Rows from block 8 of the encoder, named by matrix and row number. Each number is 50 + 10 x the weight over its row's rms, rounded and kept within 0 to 99. All counts start at 0. After the name is the row's rms in percent of the matrix's.
# pw2: token mixer project (encoder.blocks.8.mixer.pw2.weight, 128x256), inputs 0-63
pw2.21 084:45 41 64 63 50 64 51 60 43 62 48 40 47 60 53 54 61 38 49 56 65 59 51 50 57 64 50 50 61 47 48 42 51 51 28 46 66 52 49 56 57 43 59 72 31 64 62 70 37 47 47 55 58 41 70 60 60 42 46 35 42 37 54 46
pw2.22 100:64 46 48 52 51 42 45 65 37 39 51 61 63 37 47 52 42 41 37 53 30 55 29 54 60 25 51 56 66 29 50 58 35 20 78 54 45 46 48 43 62 45 38 46 52 39 44 48 57 51 46 34 40 45 33 43 38 54 51 49 52 38 51 54
pw2.23 095:40 53 34 44 49 69 58 54 53 58 45 59 28 41 46 40 45 49 53 47 33 50 45 53 69 40 49 62 40 59 62 52 60 52 52 38 45 45 51 53 38 63 41 27 38 57 49 47 46 54 57 68 45 66 45 53 50 48 46 55 46 56 68 47
pw2.24 097:46 54 66 53 49 47 59 68 45 76 44 47 65 42 56 48 58 45 47 48 33 52 40 38 44 56 53 32 66 46 39 35 60 66 42 61 71 52 45 49 60 29 57 54 46 38 53 46 53 54 47 61 58 58 42 61 40 47 44 38 54 42 50 41
pw2.25 114:52 63 63 54 47 41 28 62 52 67 54 61 47 37 53 58 48 46 50 52 45 53 53 51 53 40 57 15 59 39 45 49 61 58 44 59 54 29 52 50 55 72 34 44 44 26 51 45 41 47 50 48 50 33 64 32 59 53 61 56 42 56 45 37
pw2.26 106:64 46 44 52 48 68 41 27 43 52 35 62 37 46 52 50 40 54 34 53 40 50 28 39 62 40 44 67 58 63 62 43 50 54 65 42 57 38 50 52 58 44 41 45 48 53 45 46 56 53 48 49 65 46 65 64 63 58 48 34 58 56 48 51
pw2.27 091:42 56 73 46 57 54 36 51 45 29 35 46 46 45 43 55 46 49 56 45 43 56 50 51 53 55 45 43 58 42 57 50 29 56 68 49 53 51 51 47 51 42 60 43 45 51 61 60 36 49 51 49 59 32 36 57 50 53 55 49 65 61 52 65
pw2.28 091:34 55 39 46 50 75 46 49 38 43 42 47 55 47 49 47 47 46 55 49 38 53 41 53 55 33 65 40 52 44 47 54 40 49 78 69 53 75 60 45 40 42 49 39 21 30 58 60 63 52 57 47 60 56 58 28 34 59 51 62 48 42 37 54
pw2.29 103:56 35 62 47 53 63 61 55 63 56 55 54 41 39 53 48 52 60 50 47 58 55 56 51 56 49 47 59 41 71 75 56 51 39 57 32 41 54 46 50 63 38 43 58 60 55 47 46 31 48 52 42 65 44 56 40 48 42 43 44 49 48 57 54
pw2.30 096:56 41 61 48 53 74 32 51 46 60 62 49 50 53 52 49 49 47 61 51 54 41 29 50 48 59 52 69 40 34 52 54 66 46 33 39 58 81 56 46 45 29 46 62 48 50 51 51 60 46 49 34 81 51 28 43 68 55 51 51 55 62 60 70
pw2.31 095:66 44 48 49 50 39 52 57 65 47 68 70 22 54 43 59 47 34 52 53 35 43 55 47 62 41 64 71 36 57 23 48 57 40 59 58 50 45 36 47 58 67 43 29 33 69 55 47 65 43 52 49 39 69 46 61 58 52 61 42 46 47 58 66
pw2.32 099:45 48 62 44 49 46 58 46 69 35 38 49 52 69 51 50 45 55 39 50 47 40 54 48 43 40 47 29 41 51 52 53 38 80 29 35 49 53 46 50 39 29 60 64 55 56 35 41 74 58 59 46 55 46 48 63 50 40 44 45 43 56 44 65
pw2.33 097:48 48 45 48 51 59 34 50 62 53 55 38 35 82 52 49 53 35 59 50 49 50 64 65 56 35 43 76 58 43 39 41 44 42 72 66 56 57 49 48 37 39 56 59 35 46 51 66 44 44 46 57 50 47 51 53 44 33 45 56 52 68 41 62
pw2.34 098:38 45 44 55 49 63 46 65 57 49 60 51 46 36 42 58 42 55 42 49 54 66 42 56 46 54 47 34 47 54 44 48 27 48 75 55 55 46 47 54 56 34 63 49 60 64 55 69 51 46 53 56 54 42 68 47 50 64 51 49 50 51 71 40
pw2.35 105:46 48 45 54 56 61 44 46 74 56 56 66 56 66 45 48 46 50 53 54 56 43 43 43 63 54 46 36 49 64 51 46 65 58 47 48 46 72 42 56 39 49 40 32 55 72 45 45 45 55 48 42 35 34 36 34 31 68 53 47 42 56 41 55
pw2.36 102:52 65 37 42 50 82 57 40 33 60 24 46 56 52 43 57 53 54 38 53 59 44 43 41 54 49 59 35 20 49 56 47 54 50 43 68 55 63 51 51 41 74 54 51 35 57 55 43 66 48 47 64 50 65 53 59 58 54 55 51 39 48 47 48
pw2.37 092:45 52 51 53 49 27 53 43 70 51 57 51 46 41 49 53 54 55 64 51 70 50 59 50 40 48 54 30 47 56 25 52 60 34 54 60 55 73 40 47 57 37 58 47 55 46 52 40 50 54 57 61 56 42 62 56 48 41 46 48 65 58 43 59
pw2.38 098:50 59 43 52 47 62 41 40 28 39 62 52 50 39 54 50 47 46 54 45 42 49 51 50 53 40 45 54 55 53 42 52 64 27 53 58 58 47 40 54 48 54 48 58 53 23 58 42 59 49 47 35 43 61 53 40 49 55 51 51 45 65 35 45
pw2.39 098:28 48 31 52 51 36 52 48 52 32 39 62 69 59 46 48 45 28 54 50 72 47 54 31 38 36 56 62 52 33 51 52 29 57 51 78 70 49 49 45 51 65 56 41 61 32 47 51 66 51 52 44 49 64 55 43 53 67 55 55 44 53 55 42
pw2.40 097:33 37 47 53 46 34 29 58 37 64 53 40 73 29 52 43 53 26 46 51 71 59 54 58 44 37 51 46 29 50 49 61 57 52 62 70 47 45 56 46 52 60 50 64 46 46 44 52 40 61 45 58 43 52 49 40 38 40 57 41 42 34 62 55
pw2.41 094:61 42 63 42 50 56 46 57 45 58 61 48 35 61 51 50 45 42 52 49 42 47 46 46 51 46 50 56 31 76 47 53 32 63 37 40 64 68 50 52 59 53 41 66 62 59 75 51 43 50 48 41 40 49 53 58 50 48 50 55 35 42 47 52
pw2.42 096:44 55 56 52 49 53 48 49 73 59 59 46 52 49 49 57 58 52 40 52 43 51 53 39 40 45 48 67 64 73 69 46 47 61 60 59 57 52 45 48 45 50 48 52 50 48 39 43 40 54 50 53 31 59 61 41 47 44 47 53 52 44 49 57
pw2.43 098:64 38 81 50 52 71 61 52 22 57 53 40 62 52 57 60 46 56 49 48 41 50 52 63 60 31 52 54 56 47 60 55 58 45 79 53 36 29 53 54 61 57 55 49 62 34 47 40 72 51 52 42 58 58 61 47 19 62 60 54 40 44 58 46
pw2.44 100:39 45 50 57 54 54 29 52 38 52 59 45 47 43 45 41 52 34 57 53 54 53 41 55 60 63 44 59 46 09 63 55 40 69 43 53 45 76 45 51 61 56 54 56 55 61 53 50 33 52 44 39 39 70 48 43 39 72 47 49 44 47 58 60
pw2.45 100:43 64 47 55 52 62 69 60 54 38 63 56 54 55 47 64 48 44 35 51 25 60 26 59 60 55 52 56 74 59 54 50 49 61 36 43 41 48 54 52 39 45 49 55 34 65 53 42 57 44 48 50 73 59 42 47 55 36 54 54 51 46 57 49
pw2.46 099:45 51 56 57 53 61 58 63 49 61 52 53 50 60 53 52 55 57 63 53 49 57 39 51 37 60 50 29 52 29 36 48 62 67 65 13 52 46 46 55 54 25 51 42 42 55 42 65 40 44 54 41 39 66 33 74 40 40 51 46 60 53 68 40
pw2.47 099:48 53 69 41 45 57 67 43 46 32 56 64 64 39 42 42 54 53 40 56 46 40 65 57 55 45 43 53 64 76 37 54 50 46 34 43 49 54 61 51 59 33 40 53 44 57 45 40 58 55 62 50 64 68 53 50 41 47 56 61 48 52 53 52
pw2.48 102:60 46 47 42 48 52 34 30 62 53 40 50 40 68 49 43 42 48 59 46 70 64 51 45 46 47 40 39 35 42 36 49 60 61 42 21 49 49 48 52 47 67 55 56 59 48 56 51 59 47 46 65 56 45 45 41 50 51 44 49 65 47 58 64
pw2.49 105:51 44 31 42 48 48 58 54 52 48 30 50 39 51 44 57 51 58 45 53 64 47 64 65 42 56 54 39 46 34 42 55 47 69 21 49 56 58 48 52 39 51 44 50 51 40 51 44 53 54 51 53 58 64 41 51 48 54 48 44 50 55 40 25
pw2.50 101:48 45 46 54 49 59 41 57 59 39 48 53 55 29 46 46 55 56 52 53 44 60 20 52 60 52 56 64 70 42 47 52 54 56 59 59 37 54 45 48 36 59 57 43 44 25 49 54 59 40 52 33 62 64 52 54 36 74 56 53 56 52 55 52
pw2.51 103:46 62 44 45 54 40 58 50 67 76 76 53 10 54 44 55 52 40 52 55 54 49 61 40 44 51 50 53 52 18 46 50 49 43 52 23 59 27 58 48 57 58 48 52 51 42 55 60 55 45 46 37 63 53 53 45 51 67 51 55 60 51 47 55
pw2.52 096:48 35 68 53 52 48 51 54 67 33 45 69 63 51 52 41 56 54 61 54 57 52 53 70 49 59 53 54 71 63 46 54 45 43 18 45 46 50 56 44 55 47 47 63 54 27 45 52 50 43 51 52 51 54 38 43 58 26 54 56 53 51 38 70
pw2.53 100:49 38 35 47 50 79 56 43 42 49 39 42 33 52 47 44 50 48 37 49 49 48 35 45 34 54 53 76 74 41 51 50 42 62 38 39 48 48 54 46 39 63 39 42 59 66 50 62 59 45 49 59 38 41 40 56 37 31 49 56 44 45 52 59
pw2.54 098:59 66 51 55 52 49 70 61 49 44 46 60 31 49 48 47 57 44 59 52 57 59 58 44 48 47 54 52 56 50 53 43 75 41 53 44 47 47 46 54 59 70 62 31 27 52 44 54 48 48 50 52 71 48 24 40 59 69 52 47 53 60 43 59
pw2.55 099:41 47 60 49 48 57 51 53 53 41 66 51 48 44 47 58 51 64 59 50 65 52 60 57 43 43 55 57 55 21 34 39 49 44 57 42 46 47 54 46 56 32 43 40 70 37 54 54 49 50 46 44 49 63 52 53 55 44 45 48 53 67 64 26
pw2.56 102:37 49 42 53 52 48 64 57 48 34 52 27 52 42 48 37 53 40 59 50 30 43 51 48 53 71 59 72 51 31 52 34 41 61 36 42 61 42 48 46 55 38 55 50 49 47 30 34 52 50 49 62 32 66 65 49 38 40 56 48 49 48 50 63
pw2.57 097:50 47 49 63 52 34 52 55 47 53 76 55 40 43 49 52 47 66 56 47 41 46 37 61 50 52 44 46 62 37 73 42 47 32 56 55 49 56 52 52 61 47 52 47 60 43 60 57 58 57 43 85 29 54 50 58 61 60 48 45 63 47 56 58
pw2.58 099:57 50 50 45 49 66 50 51 52 53 59 49 52 50 44 49 47 67 58 49 66 47 39 47 63 64 50 67 36 62 47 46 48 23 18 23 54 40 50 48 45 21 46 51 60 46 37 58 40 59 45 44 40 57 47 77 49 40 52 49 48 59 53 38
pw2.59 100:36 61 55 54 47 51 49 46 40 38 39 48 68 65 53 42 60 63 57 46 55 56 38 60 32 58 53 45 33 46 62 56 51 56 49 39 72 30 45 48 65 57 61 58 39 33 53 61 43 48 47 36 46 64 38 49 61 51 50 50 54 49 50 52
pw2.60 099:25 58 60 49 47 52 58 47 48 43 48 46 61 56 41 53 53 52 54 46 38 51 45 49 55 39 49 52 46 51 58 65 55 53 56 62 54 42 62 50 50 57 55 53 49 48 45 61 31 39 51 35 46 49 63 58 28 48 55 51 47 49 44 60
pw2.61 104:66 44 40 51 52 62 40 60 63 31 46 56 59 42 51 46 48 57 51 54 44 59 60 40 56 57 48 39 51 51 62 50 43 38 77 61 42 50 53 54 50 46 63 30 68 46 44 40 48 46 44 72 44 48 40 50 59 50 51 55 52 56 43 46
pw2.62 095:47 42 61 47 58 75 53 51 49 54 42 47 31 48 55 42 46 49 49 47 29 47 55 39 28 42 45 52 44 59 64 41 37 32 32 56 48 47 44 51 50 36 58 49 53 41 49 67 44 57 45 49 40 45 46 66 63 43 57 47 55 55 44 56
pw2.63 101:41 60 39 45 45 63 36 58 46 46 48 51 80 38 53 39 48 52 56 51 48 54 49 50 50 40 52 45 55 69 42 44 45 54 25 49 41 50 50 49 38 55 40 77 42 39 45 64 72 53 51 68 45 54 39 59 61 45 52 63 50 56 39 32
pw2.64 104:50 48 55 52 51 69 47 53 35 72 54 51 45 67 50 52 50 72 61 51 58 41 38 65 48 46 53 47 49 51 54 44 46 90 51 54 55 54 54 51 40 36 44 50 43 42 56 45 47 45 53 50 67 62 62 47 40 56 50 48 45 57 52 58
pw2.65 104:69 50 51 51 51 37 46 55 52 73 76 66 57 55 42 51 50 42 43 51 43 47 37 47 49 50 52 40 61 48 45 49 40 50 48 34 58 52 52 55 77 26 35 73 71 41 49 63 37 58 50 49 42 39 60 28 40 59 46 66 44 46 51 46
pw2.66 100:43 45 64 55 51 39 50 41 68 63 51 44 64 59 47 48 45 45 48 48 61 35 51 47 59 39 52 58 60 38 56 55 31 31 47 47 47 49 42 50 63 51 59 68 53 51 59 42 59 46 59 30 52 66 49 47 42 47 55 43 43 46 66 41
pw2.67 092:56 40 44 46 49 33 56 54 46 56 48 44 57 47 52 58 53 51 48 50 43 57 48 50 51 59 56 53 65 34 41 69 66 36 51 53 61 61 47 52 54 56 51 56 52 38 51 50 48 46 55 42 43 57 48 54 49 47 52 54 38 49 27 57
pw2.68 103:51 44 43 53 52 60 68 48 50 52 57 52 72 44 50 51 49 46 61 52 65 52 53 43 53 65 39 62 63 25 70 54 62 47 57 35 56 57 48 48 43 58 54 59 41 37 39 65 59 52 54 39 47 55 42 24 72 53 51 50 44 63 55 29
pw2.69 107:35 57 55 48 50 49 66 71 47 78 48 41 61 53 42 45 41 55 44 53 66 49 46 41 57 50 44 44 28 81 58 47 62 26 45 66 57 58 44 48 45 65 55 58 42 44 59 59 65 50 46 55 53 55 57 44 35 56 50 52 49 43 51 34
pw2.70 103:56 75 49 58 51 26 51 44 37 41 43 43 48 51 46 54 48 43 49 53 46 57 46 48 34 18 57 55 30 38 64 46 62 58 53 49 60 30 43 49 66 62 42 62 57 37 65 57 48 51 45 72 54 67 33 63 58 49 51 49 50 50 61 61
pw2.71 106:64 36 57 54 50 52 53 49 43 38 52 65 67 63 57 45 42 69 53 46 69 51 62 49 64 46 49 57 43 24 55 56 53 58 25 49 51 54 53 49 30 39 43 57 44 49 41 58 45 48 57 30 59 29 42 31 63 38 40 48 47 46 45 50
pw2.72 107:53 32 45 52 53 33 40 60 43 63 57 63 49 38 47 48 49 36 49 53 50 46 47 45 62 48 48 51 41 80 20 54 48 47 61 73 41 54 49 43 51 83 46 34 64 52 52 53 49 51 46 68 38 36 49 49 39 51 46 51 47 51 54 43
pw2.73 106:52 49 32 49 49 24 69 44 53 57 62 55 64 43 52 46 47 57 64 50 39 47 56 39 65 78 56 64 18 31 47 40 31 54 55 48 43 70 46 51 49 47 52 42 45 62 38 54 45 50 48 50 61 58 32 34 54 61 48 49 49 47 49 50
pw2.74 104:57 63 59 50 55 25 40 54 48 44 63 65 46 62 50 44 53 62 48 46 41 46 58 58 58 42 51 49 39 51 50 48 49 59 61 61 48 47 50 50 61 23 47 42 50 52 32 49 45 44 45 46 44 54 54 29 43 50 52 52 44 53 57 55
pw2.75 109:37 31 50 42 49 41 55 52 68 45 50 47 23 44 49 42 49 46 63 48 35 54 50 50 81 64 51 43 47 72 50 44 54 53 63 70 53 66 44 51 74 68 43 54 49 70 56 50 40 46 43 64 46 36 34 28 65 40 48 61 52 63 41 42
pw2.76 105:31 52 48 45 51 50 56 56 42 57 38 49 37 48 58 46 51 63 40 54 40 50 47 53 50 65 48 56 47 43 44 54 53 33 35 69 49 72 52 55 49 38 51 33 60 75 58 43 33 52 56 54 46 36 68 56 46 39 51 54 44 48 39 51
pw2.77 090:58 61 55 48 49 40 33 51 58 59 53 46 41 38 58 52 61 53 52 50 71 51 47 30 46 31 40 61 40 40 50 51 31 31 33 51 33 65 48 49 41 37 39 58 49 57 53 40 35 62 50 70 51 26 37 48 29 59 39 43 58 51 55 57
pw2.78 089:40 57 51 49 47 46 54 46 36 55 50 57 55 54 48 59 55 44 66 49 72 59 56 44 59 58 52 51 23 48 50 44 55 53 32 44 48 39 47 52 53 46 49 38 57 56 43 56 57 53 55 56 45 41 66 58 77 39 51 43 63 49 35 58
pw2.79 100:48 47 60 53 51 41 52 47 50 47 50 61 41 51 55 48 64 48 61 47 47 51 54 46 60 66 54 39 62 82 55 49 38 62 58 26 53 59 49 49 56 56 41 54 62 54 51 42 45 47 46 47 57 65 41 69 41 59 57 46 63 59 40 53
pw2.80 097:49 40 45 42 53 64 55 55 55 45 35 58 29 55 49 49 50 51 39 50 53 46 61 34 58 59 57 25 47 58 52 56 50 37 43 51 51 42 45 51 53 41 47 33 63 39 50 51 44 44 52 44 41 51 48 48 37 40 51 40 46 47 61 63
pw2.81 106:47 42 42 54 48 46 51 40 41 24 49 57 67 22 49 55 49 47 52 48 54 57 42 49 37 32 43 40 53 34 39 51 52 47 68 44 38 37 40 47 68 49 49 51 40 43 48 53 47 57 49 40 46 35 49 50 45 70 49 49 48 47 47 45
pw2.82 098:33 58 53 52 51 44 68 65 57 47 44 48 43 48 52 50 52 58 23 52 40 48 71 42 59 60 52 27 43 53 66 36 40 53 54 56 40 51 55 50 56 49 51 43 69 41 51 70 45 56 44 44 50 42 36 52 58 61 48 63 47 48 32 28
pw2.83 102:64 58 67 49 51 53 49 52 54 36 42 49 58 43 60 44 50 31 69 54 39 63 58 44 26 62 52 47 51 33 53 40 58 55 61 34 47 13 47 50 62 59 56 43 47 52 47 45 51 46 48 51 56 51 44 54 63 48 46 48 58 48 57 43
pw2.84 104:31 53 50 51 46 45 62 39 59 46 54 59 58 49 45 55 53 46 47 49 59 49 62 55 31 57 46 74 60 62 53 55 31 36 59 62 42 33 47 54 23 48 48 38 59 59 60 50 53 48 51 48 63 70 43 51 41 48 51 44 53 50 60 54
pw2.85 092:51 49 42 43 52 41 53 49 72 47 39 50 57 79 52 51 54 36 57 50 48 51 28 64 50 43 43 44 48 49 56 54 60 54 54 45 45 44 54 55 36 31 28 48 44 42 54 45 61 49 40 73 52 50 43 39 50 47 54 40 44 55 43 60
pw2.86 107:31 45 71 49 51 45 37 61 70 65 60 37 56 34 48 47 44 55 55 49 52 55 56 49 55 45 56 20 54 42 62 56 59 36 40 37 61 28 53 52 53 47 54 33 42 62 61 49 53 51 47 37 51 38 61 49 46 46 57 62 61 58 42 62
pw2.87 103:44 29 34 56 50 57 40 49 55 30 37 54 45 38 49 52 55 60 37 48 47 54 51 55 42 72 48 51 57 49 54 56 34 55 61 49 34 44 54 46 65 73 37 61 53 80 59 49 30 44 45 69 49 51 51 28 51 59 49 64 43 50 28 43
pw2.88 104:51 51 50 52 48 86 52 37 35 44 49 50 58 61 48 47 46 41 56 48 58 54 44 56 50 48 51 68 61 25 54 56 40 35 27 41 32 42 52 54 60 40 36 61 45 39 57 54 44 51 57 62 48 54 46 45 53 50 48 47 46 53 41 47
pw2.89 102:55 42 49 47 46 66 57 59 50 45 56 40 52 51 49 44 51 38 35 54 50 53 57 39 41 41 49 64 48 47 42 39 61 55 67 42 50 48 57 50 46 49 50 35 50 52 53 51 56 44 52 54 38 36 51 69 40 50 50 53 48 55 47 57
pw2.90 096:47 41 61 45 47 42 37 39 56 48 43 42 13 63 50 55 50 44 60 51 45 47 66 54 51 61 50 64 40 60 69 52 47 27 46 63 48 60 39 51 56 63 56 45 38 61 50 44 59 47 57 39 41 50 63 37 32 30 47 44 45 40 61 59
pw2.91 097:48 61 47 46 51 42 52 52 43 59 18 47 52 43 56 53 60 56 76 49 40 60 37 47 33 42 47 50 50 70 52 46 54 52 52 64 57 48 54 51 66 68 61 69 63 39 55 47 58 47 47 40 55 33 55 34 48 73 44 40 59 36 63 60
pw2.92 098:51 56 41 52 52 70 63 54 49 48 62 50 57 65 47 57 40 67 47 47 46 57 49 49 58 43 47 48 20 61 42 52 63 58 64 38 39 49 64 49 62 50 45 42 36 52 54 51 53 47 55 41 42 67 61 64 44 51 47 64 47 57 48 40
pw2.93 096:55 39 44 50 52 43 29 48 57 58 50 48 43 62 49 55 44 64 46 48 56 60 37 57 55 42 49 53 69 50 69 39 53 55 47 49 47 42 52 49 53 59 42 53 60 52 34 54 64 52 49 44 57 60 44 51 44 57 52 45 57 48 30 69
pw2.94 101:37 50 40 50 50 45 53 42 45 42 43 34 41 55 54 57 50 47 66 51 46 44 44 50 49 33 37 53 47 68 35 58 42 71 52 68 47 40 59 50 34 60 50 30 43 66 56 53 67 44 58 67 29 55 35 52 34 48 54 52 45 46 36 49
pw2.95 093:57 58 56 54 45 60 50 53 35 56 39 50 59 48 50 52 54 51 49 47 49 55 52 43 74 44 47 57 71 32 46 55 49 46 47 39 50 32 56 46 56 36 52 63 59 66 52 56 58 42 48 48 53 40 64 53 49 52 52 55 47 51 54 32
pw2.96 095:57 57 57 46 51 65 60 51 61 40 55 49 52 34 51 55 48 35 38 47 47 54 52 46 48 51 47 64 41 70 22 36 37 69 54 42 55 57 43 45 44 49 45 47 25 60 36 64 47 46 43 67 40 63 38 60 54 55 56 54 46 53 61 37
pw2.97 094:52 60 67 49 49 45 49 56 72 71 41 55 38 75 55 51 42 48 30 54 15 48 59 56 59 48 52 50 57 42 41 45 50 49 43 56 42 37 44 43 41 36 44 45 47 49 50 53 58 58 52 37 40 62 67 29 53 50 45 42 57 40 47 36
pw2.98 094:76 25 42 50 52 51 54 44 57 30 38 57 36 57 54 35 50 54 42 49 49 46 54 51 43 41 56 48 54 59 39 64 59 57 51 48 46 39 52 44 70 34 37 39 45 56 55 44 51 52 47 36 56 52 40 51 47 45 48 53 47 46 39 48
pw2.99 105:74 58 46 43 51 38 29 59 65 47 64 52 53 38 50 55 47 48 57 49 25 48 62 43 22 50 48 43 57 37 47 64 50 54 66 67 59 57 59 52 46 66 48 62 46 47 41 45 58 52 54 56 42 35 33 70 66 20 49 46 52 66 45 58
pw2.100 098:65 41 43 43 50 41 52 39 41 33 59 53 57 56 46 44 48 76 46 50 67 41 38 54 60 63 51 45 34 59 52 47 54 53 53 69 38 61 48 46 38 41 59 45 35 39 49 48 48 62 48 24 42 51 42 54 42 67 49 43 48 48 57 56
pw2.101 101:61 55 64 47 52 51 48 46 29 48 48 37 53 42 55 49 48 39 47 49 35 54 32 56 50 54 48 62 42 55 29 48 43 56 67 45 50 69 68 51 41 55 46 59 70 43 57 44 50 52 48 52 54 58 47 55 63 49 57 56 54 40 38 50
pw2.102 104:48 60 21 57 50 44 39 49 46 43 55 53 61 46 53 49 47 65 43 48 51 54 53 51 53 61 57 52 58 40 52 40 33 30 53 53 50 62 52 52 23 77 38 52 24 30 51 43 45 53 55 40 48 27 37 51 43 56 46 55 55 48 58 54
pw2.103 101:56 37 55 41 49 19 42 53 64 57 57 40 71 44 54 57 55 51 40 54 38 37 61 41 70 57 53 41 60 34 40 46 66 57 51 55 31 45 45 54 64 69 50 71 51 46 65 46 45 46 50 65 20 32 34 52 40 63 51 46 44 55 50 38
pw2.104 107:59 39 56 54 47 35 54 44 36 42 59 62 57 48 48 44 48 47 36 51 51 45 52 45 62 61 34 31 45 41 42 44 43 56 53 49 58 72 49 50 57 64 45 74 78 66 49 44 38 46 48 43 49 56 62 68 50 49 51 40 56 47 55 41
pw2.105 107:45 53 52 51 46 58 25 42 49 66 59 64 43 50 48 60 46 44 43 46 57 45 52 63 36 55 44 45 56 38 32 57 44 36 57 24 44 72 49 46 66 66 50 61 30 60 56 58 47 52 51 44 57 61 58 60 50 51 42 48 46 54 33 52
pw2.106 104:61 48 69 53 54 52 52 37 63 45 25 52 50 36 47 53 48 53 42 48 36 50 50 39 36 41 43 54 26 55 38 62 62 67 69 30 37 53 53 50 39 25 64 39 39 37 43 41 38 48 52 49 56 39 48 35 45 58 49 57 53 44 45 55
pw2.107 096:41 71 55 48 50 43 29 61 52 46 46 53 58 50 52 49 55 28 46 50 60 58 68 44 59 54 46 41 49 79 66 54 60 58 59 52 32 39 58 51 37 38 46 46 29 63 40 40 28 57 43 45 66 44 49 44 51 49 44 55 56 51 56 45
pw2.108 102:52 54 73 44 48 68 39 52 24 56 42 39 76 55 52 53 59 49 74 51 30 43 55 39 39 52 63 55 58 38 33 65 63 54 34 61 63 41 58 49 56 52 45 47 67 81 44 50 49 47 55 57 48 46 58 32 47 45 44 50 34 41 49 57
pw2.109 097:50 35 37 48 47 55 66 55 50 65 61 38 50 41 51 61 44 48 41 46 42 36 66 61 45 56 49 45 31 63 33 51 63 50 47 42 48 52 53 53 34 60 67 40 42 43 50 50 41 51 42 52 56 62 46 51 45 45 49 56 59 50 56 50
pw2.110 098:66 30 64 56 50 50 46 50 57 46 71 51 54 41 46 46 53 38 40 52 55 51 58 58 50 54 50 34 33 40 59 42 48 71 33 34 49 80 60 48 51 57 42 52 45 57 43 52 58 56 48 59 46 51 65 79 74 36 52 51 50 53 43 53
pw2.111 103:53 50 61 47 48 65 68 52 57 38 46 59 45 44 50 44 53 35 31 49 53 62 45 56 59 45 45 49 64 41 33 39 62 51 24 53 55 35 52 48 55 42 51 47 49 35 53 34 31 47 58 57 52 42 46 54 64 54 48 54 54 46 43 48
pw2.112 106:45 52 31 51 49 53 62 43 58 37 61 53 51 53 53 52 51 54 59 48 29 46 46 53 48 34 42 50 47 69 36 50 59 54 30 28 63 52 47 48 26 61 46 42 48 51 62 51 77 47 52 35 60 52 58 62 55 44 47 45 50 50 47 52
pw2.113 105:59 64 39 58 49 63 63 52 50 39 46 38 50 45 48 47 44 46 42 48 39 57 39 45 52 65 51 48 42 87 39 50 55 50 41 64 43 49 55 51 47 26 47 48 52 41 49 43 56 42 48 67 50 41 52 48 54 65 56 53 45 43 44 47
pw2.114 101:42 51 44 52 44 29 54 46 40 52 45 45 32 57 53 46 45 50 44 52 64 53 66 37 44 57 54 50 38 59 27 45 60 29 47 73 54 48 49 51 47 60 42 44 47 48 57 57 43 56 50 81 36 44 66 47 40 27 54 39 42 42 47 42
pw2.115 092:52 63 43 48 49 30 41 35 54 49 39 41 71 46 53 49 46 28 54 45 41 53 43 58 39 47 58 30 57 37 72 45 55 57 33 37 63 52 55 46 58 49 43 36 59 54 39 59 38 52 47 62 67 51 50 50 47 55 49 48 56 49 57 35
pw2.116 103:73 33 33 51 56 43 49 41 36 55 47 44 54 57 48 56 50 64 61 50 54 49 35 53 49 39 49 60 58 38 62 47 44 34 46 62 60 72 59 46 55 52 48 49 37 40 32 60 66 40 56 40 49 43 50 65 36 50 51 49 41 46 55 48
pw2.117 097:51 57 44 56 53 48 46 57 42 70 43 34 64 62 46 54 42 50 66 49 59 45 67 44 68 76 56 45 69 33 53 52 33 60 43 42 73 31 46 57 18 41 56 51 70 39 67 49 62 59 63 31 63 64 36 53 51 37 52 59 57 44 72 41
pw2.118 106:56 67 49 49 52 57 47 52 33 65 46 48 53 56 51 46 56 59 45 48 62 55 61 66 47 36 50 44 65 54 57 49 48 53 59 41 67 41 46 51 14 59 48 47 45 47 44 42 39 47 60 38 57 59 38 74 41 43 48 55 49 51 55 54
pw2.119 091:60 39 64 54 50 53 54 54 56 54 45 62 52 55 49 57 39 33 46 53 75 56 36 59 60 55 51 57 58 66 54 44 32 41 60 67 43 57 50 51 26 55 45 51 51 64 54 33 38 50 49 64 61 36 52 39 53 40 48 50 52 49 38 60
pw2.120 104:49 56 53 55 46 34 36 55 51 29 39 42 44 57 56 62 53 43 40 51 59 57 31 56 41 46 45 57 37 43 39 49 46 59 23 35 51 54 55 48 46 60 48 51 49 45 35 51 52 53 42 46 43 29 59 46 32 59 50 48 57 51 63 44
pw2.121 109:64 47 54 57 51 66 65 41 55 71 41 56 36 57 50 47 43 38 42 51 68 43 64 52 47 72 44 44 44 47 36 53 57 46 53 42 37 30 52 52 47 34 67 55 59 42 37 48 52 49 37 37 57 59 53 50 52 41 49 44 55 45 42 35
pw2.122 101:44 48 44 58 50 69 72 53 51 33 56 56 29 65 48 48 53 42 61 53 45 48 43 62 60 61 51 38 44 41 64 47 56 32 36 55 34 67 54 48 27 47 46 48 48 60 51 74 31 46 66 46 55 54 52 36 37 29 50 49 63 62 73 54
pw2.123 105:37 73 55 47 49 39 47 42 53 55 53 60 78 47 50 58 53 60 45 51 55 52 64 39 48 52 58 55 67 61 51 50 40 38 43 45 35 44 49 51 71 49 44 39 34 60 61 38 55 47 47 66 67 37 48 52 50 47 55 48 48 54 40 44
pw2.124 104:58 50 46 45 52 39 45 37 30 32 44 55 53 44 50 56 53 58 41 51 71 31 48 54 50 53 43 73 57 72 37 47 41 53 55 54 32 50 55 47 43 50 54 45 46 55 54 50 36 47 57 65 51 39 57 46 71 62 48 47 40 55 45 47
pw2.125 096:45 48 33 47 52 56 53 26 49 56 61 41 57 74 46 45 59 54 50 50 43 48 21 64 42 54 49 57 47 65 66 44 61 41 41 62 34 72 53 51 55 43 43 37 46 49 37 44 38 48 46 63 36 66 32 58 49 42 57 41 52 47 63 54
pw2.126 101:51 41 45 54 54 52 48 35 47 55 46 45 26 54 48 53 41 65 40 51 64 56 80 62 46 61 57 53 66 44 37 54 60 44 49 61 44 41 44 49 58 39 54 46 54 49 55 53 35 47 42 29 52 66 70 57 45 42 57 60 55 49 43 43